Weights of a small CTC image transcriber.
Training: soap at rate 0.0024, 10300 steps, batches of 64.
Data: trained on seven-segment displays showing three digits, 97500 training examples, 6.8 epochs.
Rows from block 2 of a small CTC image transcriber, named by matrix and row number. Rows with one number belong to one neuron. Each number is 128 + 32 x the weight over its row's rms, rounded and kept within 0 to 255. All counts start at 0.
After each neuron's rows are labels from the 100 images, of 14976, where the neuron reaches its highest value: "responds to" is what is common among them. Only what is clearly more common there than usual is listed. The data: seven-segment displays showing three digits.
# fc1: MLP up (model.blocks.2.mlp.fc1.weight, 1536x384), inputs 308-383
# fc2: MLP down (model.blocks.2.mlp.fc2.weight, 384x1536, transposed), outputs 308-383

fc1.619 [123  91 176  93 106 139  96 113 120 134 124 126 129 105 144 117 138 114 113 159 241 105 124 159 122 112 151 123 116 146 147 133 176 115 157 148  98 116 120 100 102 144 111 187 109 136 171 147 124 122 120 138  80 129 114  45 106 155 142 106 116  64  90 126 119 115 103  77 114 155 143 173  88 203 108 157]
fc2.619 [159 139 128 173  90 125 152 144 114 139 121 118  93 149  95 102 214 156 167 133 124 100 157 140 203 104 123 131 151 141 111  94 147 113 131  96 161 108 157 147 105  35 117 138 122 146 101 152 114  43  99 169 133 136 116  93 170 168  85 151 134 121 141 114 148 156 106 128 164 144 105 155 147 119 114 142]
responds to: second digit: 4

fc1.724 [138 117 102  93 140 122  86 111 130 124 110 103 117 152  97  91 129 131 130 132 156 123 186 135 135 141 130 191 148 166  78 118 149 113  93 108 118 124 143 139 128 181 120 204 187 146  96 138 162 106  76  55 185 143 127  99 103 116 111 119 106  84  95  86 157 135  98 165 101 128 109  93  90 176 155 122]
fc2.724 [141 147 168 136 106 152  73 126 150 142 144 122 108 136 126 125  73 149 117 145  96 143 177 125 157 200 108 149 118 122 195 118  81 145 110 176 112  84 119 189 128 101 120 104 127 113  42 192 133  71 140 127 101 128 155  75 109 111 145 123 176 143 145 121 164 101  90 153 181 168  96 132 109 126 127 100]
responds to: the digit 4; third digit: 4; second digit: 4

fc1.727 [112 124 147 139  97  80 147 127 224 123 130 107  92 114 139 157 145 111 129 139  77 141  81 124  89 117 110 103 113 145 156 105 122 185 170 152 138 126  69 112 150 185 110 156 133 109 172 104 110  92  98 178  78 182 116 135 153  32 135  86 110 144 142  79  95 160 123 131 113  90 180 101 142  90 160  89]
fc2.727 [152  94 158 120 140  72 222 140 153 155 147 122 111  61 127  91 178 115 168 131 128 123 126  84 102 102 129 127 174 152  75 102 120 128 170 131 150 114 107 137 181 172  72 101 115 102  90 142  99 172 107 181  90  98 151 153 142  65 129 136  71 137 108 143 134 115  88 154  87 102 119  58  86 134 135 153]
responds to: the digit 9; first digit: 9; third digit: 9

fc1.342 [154 154 108 145 199 124 185 155 172 150 154 180 134 121 181 147  77 145 141 101 227 131 108  70 154  74 109 154 146 122 100 124 119  99  88  68 125 100 100 131 119  89  56 116 133 133 105 167 121 105 132  92 111 139 118 129 113 174 158 127 125 150 142 118 179 128 120  82 127 160 116  98 123 197 173 143]
fc2.342 [ 81 165 204  87 107 177 179 161 131  79 148 167 159 132 136  94 157 126 104 126 153 161 141 149 226 114 146 114 127 109 143 170 140 180 111 176  87 187 103  98 118 116  90 135 161 146 116 147 174 189 125 149 143 139 134 148 156 128 156 152 151 106 147 109 150  64 134 175 125  60 100  95 153 133 117 123]
responds to: red glow

fc1.622 [110  69 126 125  89 132 119 128  47 131 163 110 131 172 147 104 183  86 139 171 240 107 130 170 155  96 131 100 141 149 123 112 161 131 150 100  79 151 121 104 169 124  88 147 145 106 127 119  98 135  83 103  83 125 121  96 127 152  82 139 102 102 130 130 128 124 162 143 129 146  96 178 132 120  92 140]
fc2.622 [161  90 135 156 133 132 159 107 160  92  63 158 136 132 130  97 209  80 132 124 135 120 159  69 150 179 141 131 110 149 139 164 164  97 106 105 110 154 119 144 125 126 115 136 177 124  52 158 128  87 121 103 149 107 163 156 100 179 104 152 174 140 176 113 170 111 123 139 158  79 101 117 103 136 127 203]
responds to: red glow; third digit: 0

fc1.693 [115 122  82 128 186 159 149 130 138 146 108  71 141 105 125 187  76  66 145 127 111 121  68 102  61 144 112 139 155 162 144 130 164 141 126  69 115 106 142 110 110 148 152 123 170 106 120  67  99 118 105 170 139  69 137  21  91 153 173 121 145 157 152 145  56 158  86  86 154  91 147  58 121 159 101  86]
fc2.693 [105 169 102 131 157 104 115 117 150 113 121 115 114 101 107 111 103 103 112 120 159 117  72 144 164 151 119 126 136 105  58 142 127 119 203 132 132 175 101  87 146 158 164 120 147 136 108  98  94 205 105 164  99 125 123 182 117 104 146 165 129  68 132 144  95 133 133 131  87 164 155  79 123 110 158 109]
responds to: the digit 9; dark on pale

fc1.356 [113 133 184 126  77 114  44 170 106 135 130 129 190 125 108 142 140  55 149 116 255  91 132 142 139 107 101 142 124 120 119  93 119 147 165 145  98  70 148 115 115 206 155 154 148 106 173 138 121 111  88 109  92 142  98  64 127 158 169 117 107  91 134 140 158 135 116 102 104 149 160 162 139 190 142 184]
fc2.356 [130 113 193 147 112 107 154 133 211  83 105 139 100 118 114  79 219 139 110 105 165 126 120 141 185  86 163  98 149 115 144  94 122 105  95 165 113 131 121 116  40  67 157 140 116 139  99 171 105  77  82 122 116 119 113 126 106 159 119 178 203 116 156 154 129 112  98  95 126  90  96 112  87 134 117 129]
responds to: the digit 4; red glow; third digit: 4

fc1.436 [ 94 121 104 100 115 122 168 153 166 108 135  80 136 124 129 122  91  70 133 147 188 121  85 101 156 145 102 156 117 131 140 115 147 149 104  82 102  89 126  88 141 124  91 107 143 127 178 135 103  99  96 203 160 123  97  39 102 157 164  92 134 221 161  97  54 148  93 139 128 102 122  65 158 157 111 110]
fc2.436 [ 96 137 104 124 164  75 139 124 184 143 136 100 114 113 126 106 117 100 119 118 167 110  64 115 167 108 155 110 112 131  52 165 142 144 175 163 120 162 103 105 147 115 146 160 125 129 126  89 100 175 109 152  91 138 120 190 139  67 127 180 112  24  83 134  97 129 131 153 122 150 154 110  99 147 147 121]
responds to: the digit 9; dark on pale; second digit: 9

fc1.346 [ 77 207 146 138 141 140 126 127 108 185 142 162 101 154  53 170 121 122  92 133 177 138 159 198 111 139 139  77 122 154 148 138 155 142 112 131 114 169 117 144 158 190 155 126 129 106 115  78 146 192 140 116 169  99 128 162 128  81 115 126 107 140  94 113 170  99 108 123 149  84 116 114 126 120 124 128]
fc2.346 [ 86  93  77 140 116 150  51 108  80 148 107 101 109 124  96  69  27 130  98 110  91 155 135 146 191 192  86 128 146 165 131  88 133 143 123 150 180 102 100  77 185  88 129  68 156 109  48 120 147  60 200 153 123 101 117  66 155 148 145 128 107  62 125 106 116 100 153 124 144 148 120 131 128 148 142 106]
responds to: the digit 1; the digit 9; third digit: 1; second digit: 9

fc1.69 [ 93 128 120 139 111 119 125 114 197 115 149 148 170 144  89 130 111 159 113 134 158 176 133 187 139 135 104 137  79 138 147  96 118 140 129 142 133 105  68 175  87  93 124 160 126 161 123 151 123  74  74  88 127 109 141 105 153   9 145 114 105 206 108 136 137 145 141 102 112  64 114  93 101 130 128 158]
fc2.69 [169  86 111 109 117 126 172 118 143 153 126 108 172 131 136 117 254 126  88 141  91 102 145 113 183 126 126 181 173 100  93 123 111  93 183 123  84 116  91 119 186  58 123 109 151  78 153 202 134 115  67 180 101 132 130 111 167  65 129 111 126 103 105 129 128 134  94 185 114 183 146 145 133 119 170 153]
responds to: the digit 9; second digit: 9

fc1.422 [106 123  86 130 143 116 114 131 124 123 133 152 115 166 120 125 149 103 156 120 127 164 124  94 150 118 105 154  92 102 188 129 154 130 117 186  92  94  57 108  80 109 141  77 159  97 165 124  99  90 169  99 137 117 142  96 134 167 125  85 114 170 125 139 138 143  53 141 130 106 105 153  66  78 112 141]
fc2.422 [234 152 146 154 128  61 135 113 141 156 119 109 169 112 114  73 179 124 113 125 181 120 197 199 147  97 128 155 118 136 156 116 103 128 192 135 117 111 116 119 123 126 115  83 122 138  70 109 164 105 136 120 108 107 138 226 134 112 125 110  63 215 138 145 152 137 103 172 107 139 126 167 137 152 105 117]
responds to: the digit 5; second digit: 5

fc1.442 [158 110 175 115  55 121 158 132 144  97 134 122  95 175 154  90 142  74 165 183 128 142 114 165 161  99 149 127 105 107  99 131 121 146 124 164 126 166  71 108 168  91 137 160 104 109  92  79  83 115  88  91 108 157 145 153 140  89 173 149 114 114  86 122 108 121 132  98 132  86 162 165 170 126 186 167]
fc2.442 [202 119 147 118 155  63 155  88 112 130 109 143 173  94 150 130 148 144 150  92 210 113 104 154 195 113 107  93 145 103 180  94 138 105 175 118 114 159 119 171  93 112 102  90 127 123 101 147 102 144 192 121 107 102 140 143 126 191 108  59  85 193 131 111 129 166 131  25 153  68 126 133 115 141 131 147]
responds to: the digit 5; white glow; third digit: 5; second digit: 6

fc1.558 [119 134 197 119  91 115  68 142  79 149 127 146 137 128  84 131  85  85 130  95 129 125 148 103 113 129 120 151 105 139 167 139 135 100 112 155 133 141 131 172 165 158 156 179 105 121  73 126 150 115  94 117 111 113 112 120 127 125 157 135 129 126 120 133 191 120 157 120 128 136 177 106 121 144 129 126]
fc2.558 [ 99  78 140 105 100 121 112 154 251 102 102 112 105 113 144 113 166 134 116 116 188 129 123 154 168 105 144 128 171 150 165 145 135 123  61 170 110 146 135 114  55  58 123 142 134 132 120  75 119 112 121 129 145 128  94 207 119 138 159 201 142 108 146 130 129 105 139 158 125 147 112 115  86  98 136 111]
responds to: third digit: 5

fc1.389 [ 62 149  40 125  54 161 122 166 115 169 117 123 151 142 116  83 163 115  90 150  89 109  85  96 120 118 109 141 161 151 128 161 111 138 112 129 121 126 255  72 177 131 137  88 140  96  84 123 168 113 140 177  22  91 113 134 127 196 158  94 136 120 133 123 107 150 136 170 131 130 189  99 122  94  98 112]
fc2.389 [ 58 154 138 145 116  70  74 128 107  99 139 110 173 127 141 117 103 145 166 159  62 138 110 167  92 184 104 114 125 143 136 123 136 147 165 116 110 101 110 134  85  95  33 117 108 140 184 109 121 149  69 151 124 122 143 167 105 155 130 138 168 137 153 133 160 162 105 207 223 131 102 108 150 140 128 181]
responds to: the digit 9; third digit: 9

fc1.181 [115 100 134 115  48 116 122 153 156  92 101 165 122 125  57 116 137 128 168 108 125 120 120 129 117 123 115 135  96  96 110  87 119  98  98 111 128 156   1  73 165 101 124 125 132 109 105 166  88 121  95 145   0 121 126  79 126  22 165  88 122 121 121 106  76 116 119  99 104 136 113 192 120  84  94 117]
fc2.181 [204 154 127 134 145  95 182 145 113 129 128 145 128  99 116 122 106 109 158 130 205 129 150 237 201 103 128 135 132 125 174 141 131  96 148 114 125 104 153 170 129 133 169  93 151 137   0 130 113 129 132  99 136 122 130 157 127 152 128  66 106 199 128 137 123 135 139 130 123 100 136 141 120 120 121 106]
responds to: the digit 5; second digit: 5; second digit: 6; third digit: 8

fc1.711 [ 91 139  59  84 155 151 170 118 138 125 128 106 147 112 103  89 113  80 104 125 156 110  81  76 123  71 147 139 115 129 161 100 103 106 126 122 135  86 148  79 116 150  92  79 139 135 138 104 177 116 133 105 184 159 150 129 144  89 106 125 144 134 132  89  88 128 113 123 110 130 132  51 123 100 136 157]
fc2.711 [102 137 141 117 134 149 124 109 144 100 131 146 133 147  92 125 101 129 120 113 154  97 178 191 140 151 124 123 122  99 136  99 120  68 153 147 127  89  99 132 117 130 107 104 125 129  66 170  80 114   2 181 105  84 131  65 117 139 142 105 118 161 101 152 118 118 110  22 131 105 125 148 104 118 127 116]
responds to: the digit 4; second digit: 4

fc1.169 [ 94 177 120  89 101 107  76 133 128 125 128 117 105 166 153 171 127 110 110 159 193 128 135 130  70  90  66 180 122  96 132 148 124 134 109 138 117 138 179 114 149 142 149 162 122 104 107 177  99 144 102 171 161 125 143   0 136  96 144  89 144 128 129 147  99 141 113 118  98 141 159 110 112 128 120 122]
fc2.169 [129 103 204 130 128 129 164 109 186  99 113 127 156  83 150 129 119 184 160 132 168 119  25  97 201 146 155  92 147 189 108 114 129 127  42 179 132 134 115  98  55 141 162 115 138 143 164  83 136 152 108  99 159 112 125 125 157  83 109 153 126  95 182 133 137 104 127 106 133 122 102  87  99 115  84 139]
responds to: second digit: 4

fc1.232 [ 84 127 129 144 126 121 145 103 144 179 143 117 110 172 139 180  80 117  92 176  49 148  80 143 206  90 133 179  97 122 130 167 122 118 116 135 136 182 132 110  41 137 107 209  57 166 125  90 130 135 131 130 102 138 106 255 143 139 101  83 124  74 116  85 156 167 159 131 154 112 168 102  99 135 130 131]
fc2.232 [108 160 176  97 132 156 142 118 136 135 129 107 111 103 144 144 138 103  90 158 192 149 122  70 176 165 138 109 136 157 184 124 109 113 120  79 142 113 129 180  95 142 126 105 111 142 185 139 197 131 109 130 134 111 144 107 108 204 128  78 112  99 131 102 116 134 140 255 180 143 150 157 206 162 124 134]
responds to: red glow

fc1.424 [120  92 124  94 224 140 150 177 145 124 165 111 162  84  83  89 149 181 113 123 106 139 153  96  94  96 121 174 161 134 197  83  97  82 191 173  99 127 175 105 135 115 115 106  97  93 153  99  93  97 176 115 119 137 171  48 156 117 122  75  96 101 130 142 153 128 165 137 102 121 112 105 141 126 125 138]
fc2.424 [ 82 119  76 130 126  88 145 140 112 147 158 148 137 150 174 173  33 172  94 165 162 118 108 142  54 134  93 161 131 132 135 108 144 124 191 134 125 147 152 129 122 209 167 138 121 121  92 128 113 108 118 104  99 133 148 100  83 158  91 146 128 124  99 110 107 110 156  26 150 130 129 179 126  98 131 135]
responds to: decimal point; green glow; second digit: 5; second digit: 2

fc1.22 [124 133 139  99  85  80  94 165 158 156  99 121 126 127 147 132  94  78  85 142 204 137 106 175  76 104 129 204 137  82 183  90 157 115 114 129 148  89 109 151 205 135 142 124 153  98  76 118  82 118 114  84 118 127  98  50 135  55 100 145 130 121 128 140 146 121 120  49  99 141 133 156 142 104 114 115]
fc2.22 [124 104 150 136 103 114 142 140 119 121 143 152 135 143 123 105 100 199 192 197 129 114  79 119 140 132 124 110 168 168 105 135  86 133  54 159 135 133 118 110  91  28 109 113 124 156 101  65  89 162 105 151 163 105 116 120 125 150 115 157 147 133 145 141 131  99 121 110 130 146 113  41 121 137 110 130]
responds to: second digit: 4

fc1.438 [112 143 111 125 111  87 174 119 125 149 117 117 138 147 136 177 151  71 112 120 121 150 115 163 121 115  90 184 160 112  51 195 115  88  99 119 115  82   0 110 120 108 117 102 152 113 111  40 102  98 140 111  71 126 121 141 129  27 162 118 101 100 129 128  99 126  56  95 125 132 108 216  99  72  97  39]
fc2.438 [184 141  97 141 105  78 113 136 124 145  96 138 164  99 161 144 157 134 112  90 180 105 127 130 142 119 148  98 115 116 192 133 123 115 151 126 108 123 150 157  84  78 123 112 112 147   0 126  90 176 134 149  99 123 112 211 146 157 167 105 120 126 141 132 156 125 151 193 162 111 122 105 159 118 138 115]
responds to: the digit 5; second digit: 5; third digit: 5

fc1.340 [167 145 177 134 126  96 118 134 164 160 169 125 100  80  83 125 114 142 145 115 161 125 131 132 101 109 120 135 163 150 216 142 134  73 152 117 138 112  66 180  85  83  91  79 168  78 143 129  75  94 140 102  77 113 147  81 101 182 174 115 114 106 132  90 132 114  88 134 141 133 132 122 211 196 195 116]
fc2.340 [103 160 201 121 128 187 143 164 208 116 168 152 114 143  90 130 157 136 118 106 159 118 144 119 107 124 160 128 140  91 150 135 136 157 134 130 141 140 145  40  82 120 149 133 145 123 152  93 190  92  81 144 109 118 114 115 140 209 118 161 107  84 120  98 149 145 109  87 130 150 105 107 117 121 127 103]
responds to: third digit: 5

fc1.715 [ 66 105  96  69  86 136 113 111 139 165 101 126 129 135 178  94 109 107 131 153 164 141 116 171 138  81  81 163 117 110  70 171 138 118 131 162 103 143 140 101 152  99 159 109 158  95 117  79 116 143 138 139 138  90  86 134 146  53 119 102 140 159 152 140  94 150  67 119 160 147 114 142  80  83 144 123]
fc2.715 [124 130 117  98 136 111 114  98 148 156 119 117 172 129 120 157 108 170 138 109 102 146  70  76 101  93 135 136 152 105 142 151 122 176 148 205 130 150 133 119 117 149  87 138 119 138 222 119 216 157 148  21 119 132 103 188 138 122 139 103 171 116 166 156 138 127 106 127 190 116  96 154  99 125 139 140]
responds to: the digit 7; third digit: 7; second digit: 7

fc1.475 [123 106 150 108  89 110  63 114 115 135 110 124 167 155 103 107 153 144 136 128  94 183 120 148  86 149 110  99 100 160 139 110  78 120 140 116  94 142 157 194 159 176 106 156 131 135  56  96  91  95 107  67 104 139 106 170  94  82 121 127 107  23 131 134  81 112 114 174 112 166  79 128 157 159 135 114]
fc2.475 [127  91  96 123 109 182 134 127 102 170 125 154 133 143 140 105  66 126  79 133  82 125 110  68 117 132 108 127 138 146 148  98 104 177 129 103 174 118  85  89 143  93 103  31 133 102  21 146  90 100 156 131 155 139 121 177 124  96 132 104 108  68 108  93 134 125 152 202 205 142 149 123 109 103 131 123]
responds to: the digit 1; third digit: 1; second digit: 1

fc1.117 [ 89 126  55  80 152 122 179 116 161 116 131 100 148 100  78 114 102  62 115 112 145  81  58  88 143  81 140 157 128 122 118  99 110 150 133  85 119  91 132  58 131 146 114  79 124 122 140 112 137  99  98 156 179 119 136  94 125  33  95 105 115 142 134  71 106 115 127 137 114 115 153  71 100  96 106 134]
fc2.117 [113 147 164 100 127 147 176 106 151 116 135 143 141 128 120 152 126 123 146 125 162 113 255 152 164 130 128 107 118 137 144 119 117  96 150 151 128  76 112 137 103 133 112 129 111 109 110 157  70 103  11 152 125 104 154  86 146 114 127 118  84 189 109 155 128 135  98  48 104  96 139 142 108 132 102 136]
responds to: the digit 4; second digit: 4

fc1.511 [100  86 154 100 170  69 103 120 120 156 120 102 118 112 106 104 149 154 120 124 118 188 111 184 133 125 147 165 118 137  87 142 141 128  89  65 116  59  12 100  93 127 116 114 143  69 146 159  90 103  67 121 124  92 118  78 133  14 132 108 121 208 111 133 126 154 112 154 126  83 146 141  42 124 141 104]
fc2.511 [158 128 131 129  91  93 114 123 139 133 118 104 140  97 134 123 182 131 141  93  91 153 146 124 147 171 122 152 113 142 113 143 144 107 157 140 122 116 124 131  86 108  83 102 148 130 191 151  98 123  34 145  92 122 144 132  97 157 117 127 108  64 128 135 127 111 144  84 125 154 152 117 114 127 143 143]
responds to: the digit 9; second digit: 9; third digit: 9; first digit: 9

fc1.258 [138 102 116 122  71 118 104 135 190  74  98  85 145 136  60 142  93 143 149 131 106 193  98 180 159 112 142 135 133 100 142  58 164 140  94 140 127 117 126 171 147 160  96  90 114  94 137 145  45 175 164   1 129 128  96  87 100 105 107 114 116 164 140 130 114 147 153  66 135 111 172 159  84 106 122  74]
fc2.258 [157 116 175 133 132 110 122 130 101 120 149 157 161 134 107 123  83 149 120 152 117 158 236  39 156 196 145 145 154 129 171 108  92 124 114 137 101 122 129 113 108 138  90  48 147 131 170 141 109  88  81 184 123 112 138  74 116 147 136 116  75 136 163 106 109 139 167 112 172 166 130 144 163 101 119 124]
responds to: the digit 4; second digit: 4; first digit: 4; third digit: 4

fc1.733 [161 103 104  86  84 143 166 150 112 142 142 103 148  58  95 151 104  89 139 123 187 116 102 121 144 164 116 145  92 139 126 110 148  74 116  91 158 125 132 121  85 152 136 131 131 135 167 107  69 108 126 163 226 177 153  86 127 176 177 118 147 220 130 114 124 171 153 191 155 113 153 103 145 128 146  89]
fc2.733 [ 95 177  84 109 153 137 138 110 152  95 130 123 155 121 118 127  90 105 114 112 152 120 113 147 186 111 139 113 137 120  78 158 129 124 176 167 135 166 131 140 133 105 143 108 117 146  63 140  56 156 162 124  69 155 126 209 133 134 122 178 107  92 117 137 117 129 136 242 146 123 125 121 150 165 147 128]
responds to: the digit 5; dark on pale; second digit: 5; third digit: 5

fc1.630 [115 105 125 141 147 155 105 121  94  44 105  87 165 126 109  98 126 150 145 125 122 134  96 165  98 126 100 119 129 163 211  82 154  76 140 134  88  85 125 113 135 122 166  72 153 110 134 104 146 208 184 128 177 179 122  87 167  66 134  81 122 122 119 168 122 110 122 167 139 103  93 103 131  82 124 128]
fc2.630 [124 128 101 123 183  62 197 118 115 109 152 126 114 140 108 135 122 158 120 149 118 117  74 177 141 176  97 159 151 106 144  87 132 115 127 142 100 149 137 150 142 248 178 185 136 118 135  86 137 107 132 165 115 116 123  49  75 183 108 107  97 133 169 107 127 149 152  48 116 138 101  94  85 125 134 158]
responds to: decimal point; third digit: 2

fc1.14 [102 144 111 100  83  79 185 187 138 144 113 114 159 198 178 136  73  70 145 137  98 152 148 152 145 117 131 189 122 114 114 171 139 129 136 117 110 159 112  80 125  95 149  92 128 104 160 137 145 103 145  24 123 142 150 158 123  88 125  98 122 177 105 124  51  90  68 183 134 130 117 164  72  78 132  94]
fc2.14 [ 65 121 172  98 126 156 128 141 145 136 129 117 191 130 141 137  65 140 117 114 173 153  47  77  51  89 120 112 126  78 160 138 116 129 122 192 140 134 128 108 110 144 110 117 113 144 204  95 200 135 137  56  98 131 109 226 107 106 113 141 194 130 171 143 135  99  93 165 185 125  96 119 133 123 134 145]
responds to: the digit 7; second digit: 7; third digit: 7

fc1.39 [141  66 129 135  71 135 150 116 145 155 144 111 112 193 119 118 148 129 163 121 219 142 123 139 147  74 186 103 128 170 122  94 160 103 153 112 116 114  65 142 132 100 134  76 123 122 153 106 100 120  87 187 126 147 133  45 135 152 202 117 109 212 144 122 116 121 117 133 101 156 166  86 136 158 158 147]
fc2.39 [ 98 137 130 125 133 163 143  96 167 109 111 167 138 110 124 109  57 107  47 131 141 136 152 128 175 137 133 150 107 144  82 134 137 136 223 150 125 118 148 147 151 150 140 153 135 130  98 191  37 123 119 128  63 116 109 190 105  61 108 187 124 110 123 141 121 129 117 192 129  61 114 121 173 171 136 170]
responds to: red glow

fc1.409 [134  95 147 129  95 144  84 139 110  99  99  91 183 110 119 141 114 157 116 103 136 126 140 145 116 143 139 155 117 114 129  85 127 129 122 166 146 121 152 173 123 111  83  96 105 105 138 154  76 147 113  69 100 118 121  74  91  88  95 104  79 121 114 103 138 136 156 121 154 137 213 138  63 140  90 102]
fc2.409 [ 81 127 187 136 110  85 141 138 126 126 155 119 159 129 126 126  72 160 104 139  77 142 197 129 203 177 117 134 173 119 165 112 109 124 110 176 125 109 135 151 128 164  85  53 139 115 226 122 146  77  67 155 123  88 136  47 145 189 119 147  78 110 158 131 138 117 129  99 126 139 138 145 169 138 123 122]
responds to: the digit 4; first digit: 4; third digit: 4; second digit: 4

fc1.593 [113 143 155 127 114  78  44 143 126 159 133 139 150 178 125 139 135 127 187 126 152 145 111  90 161 124 108 123 130  91 124 125 156 182 178 168  99 110  52 143  92  78 126  74 151  59 174  91 110 131 177  81  98 105  94 127 119 168 154 133 123 169 173 113 151  98  22 153 150 113 121 116 115  88 113 143]
fc2.593 [252 139 135 138 114  95 184 129 140 146 117 128 124 109 112 124 157 107 112  90 173 134 137 181 176 132 126 147 110 144 181 106 140 130 143 140 131  95 125 120 166 124 102 151 128 132  79  82 148  93 144 104 112 108 151 196 139 112 128  82  24 236 110 126 154 127 107 161 133 120 131 139 146 146 116 151]
responds to: the digit 5; first digit: 5

fc1.111 [151 100  61 143 119 158 170 123 197 154  85 103 128 146 123 147 177  96 140 123 161  79 120 112 103 120  90 130 150 132 147 102 158  83 171  70  89  98 167 160  99 176 127 174 113 148 159 125 113  92 161 140 177 128 123  57  89 141 135 124 116 182  99  78  65 140 140  81 169  37 121 106  65 144 132 142]
fc2.111 [115  86 153 108 129 113 105 157 153 150 147 111 112 138 155 138 119 109 140  97 177 112  40 145 158 166 109 128 141 102 130  97 141 138 116  95 120 120 152 108 117 159 103 161 151 177  63  47  66 197 139 213 108 152 139 143 138 116 149 169 115 146 140 124  96 127 131 125 150 138 139 111 142 148 147  97]
responds to: the digit 5; first digit: 5; second digit: 5; third digit: 5

fc1.291 [110 142 146 101 148 129 141 149 121  98 134 131 127 162 135 134 108 117 133  86 170 136  81  96 156 144 134 186 120 121  44 108  90 124 140 138 122 109 137 184 105 129 121 178 132 115 101 166 112 125  16  30 224 145 117  77 101 138 116  99 127  59 102 127 147 170 111 124 150 140  80  66  78 132 144 111]
fc2.291 [185 141 115 125 101 154  12 130 168 159 144 152  80 156 142 131 121 136  94 148  96 141 131 159 205 154 108 136 145 132 178 105 149 146 132 105 111 116  92 163 153 117 134 130 116 104  51 181 120  70 106 113 136 127 140  84 148 134 121 110 152 211 165 134 131 129 116 157 199 186 100 143 111 137 139 111]
responds to: the digit 4; second digit: 4; dark on pale; third digit: 4

fc1.164 [121 104  73 135 104  84 172 142  94 161  83 107 141 125 133 133 128  51 140 128  26 118  79 138  91 147 106 148 110 148 205 113 120  75  54 111 134 140  77 126 161 145 126 219 129 153  79 100  83 138  86 140  51  98 114 177 119 161 114 116  94  94 156 126 166  97 151  98 134 144 101 116 170 174  96 188]
fc2.164 [138 113 108 158 110 113  96 118  81 135 105 142 173 159 140 120 168 118 168 170 132 105 154  85 116 184 160 152 134 137 142 148 144 116 103 100  94 120 134 136 165  29  82  98 136 117  59 102 143 137 109 161 129 126 143 229 140 172 102 159 126 119 120 109 149 139 106 195 160  89 159 108 134 126 124 134]
responds to: red glow; third digit: 0

fc1.498 [124 120 170 125  78  97 122  88 125 197 109 124 133 137  86 141  91  93 122 103 109 149  97 118 121 160 135 144 113 132 222 126 110 152  63 124 155 142 133 152 212 186 163 210  99 124  62 156 118  79 119 113 115 130 123 191 140 102 136 138 140 161 144 147 160 109 169 115 131 141 204  99 156 151 127 107]
fc2.498 [ 96  67 123  97 104 149 105 143 212 149 133 101 130 119 148 126 149 128 132 131 196 120  65 144 151  99 140 114 159 161 161 165 121 129  83 144 139 108 143 117  73  79 124 181 123 145 110  31  73 148 130 127 135 123  64 223 109 105 158 169 122 129 125 123 120 113 148 186 114 130 131  97  97  99 137 124]
responds to: third digit: 5; second digit: 9

fc1.653 [129 109 153  75  46  95 155 153  88 162  96 136 129 120 147 143 102  72 139 127  62 135 135 118 123 137 107 137 101 136 158 131 129 139 156 157 114 151 142  98  93 142 144 120 123 166 114 116 140 109 134  62 100 112 122  95 128 139 131 109 133 124 105 108 144 132 182 180 150 125 163 137 103 116 148  91]
fc2.653 [ 92 136  97 131  83 208  86 103 126 138 157 115 136 129 129 151  49 136 162 138 142 150   4 108  61 115 108 140 134 128 123  94  96 164 136 157 171 142 114 100 142 118  72  65 129 168 134 141 186 194 151  77 142 138 113 152 136 178 119 138 155  85 127 151  99 119  90 152 189 105 154 162  82  60 151 111]
responds to: decimal point

fc1.407 [ 76 122 138 109 129 115  92 143 158 174  99 160 113 171 151 150 125  92 111 147 145 165  65 165 131 109 141 120 121 106 185 164 152 139  85 138 135 121 148  90 113 148 136 102  97 132 142 149 103 120 150  43 143 136 108 116 121  73 142 114 140  46 135 111 133 165 137 119 134 118  92 175 151 149 114  96]
fc2.407 [147 126 130 120 132 152 101 111  71 122 108 123 101  99  83 101 167 142 158  93 120 120  65 147 141 161 140 141 142 102 118 155 112 121 131 157 132 149 134 156 154 119 124  93 123 125   0 151  95 156 150 164 128 123 101 128 111 141 175  95 133  43 226 114 140 100 113 220 145 140 148 107 136 111 127 142]
responds to: the digit 1; third digit: 1; first digit: 1; second digit: 1

fc1.650 [132 129  55 125 103 136 172 134 112 156  91  91  89  91 118 162 132 130 101 125   7 183  87 114 118 108  97 138  97 116 187 107 136 121  91  70 153 190 208  75 137 130 156 122 120 103 126 145  95 110 131 129  84 104 138 255  93 174 150  95 139 134 116 112 155 129 194 189 111 143 103  86 106 111 111 109]
fc2.650 [ 80 177 120 135 158  87 104 133  93 134 141 114 156 118 118 153 201 120 153 151  33 139 187 184 209 150 110 109 109 148 176 125 136 151 149  89 131 125 125 118  65  74  64  84 101 153 183  56 165 133  58 166 118 130 142 155 135 143 121 150 164 149 131 108 144 178 100 236 206 133 152 174 158 170 133 134]
responds to: red glow; third digit: 2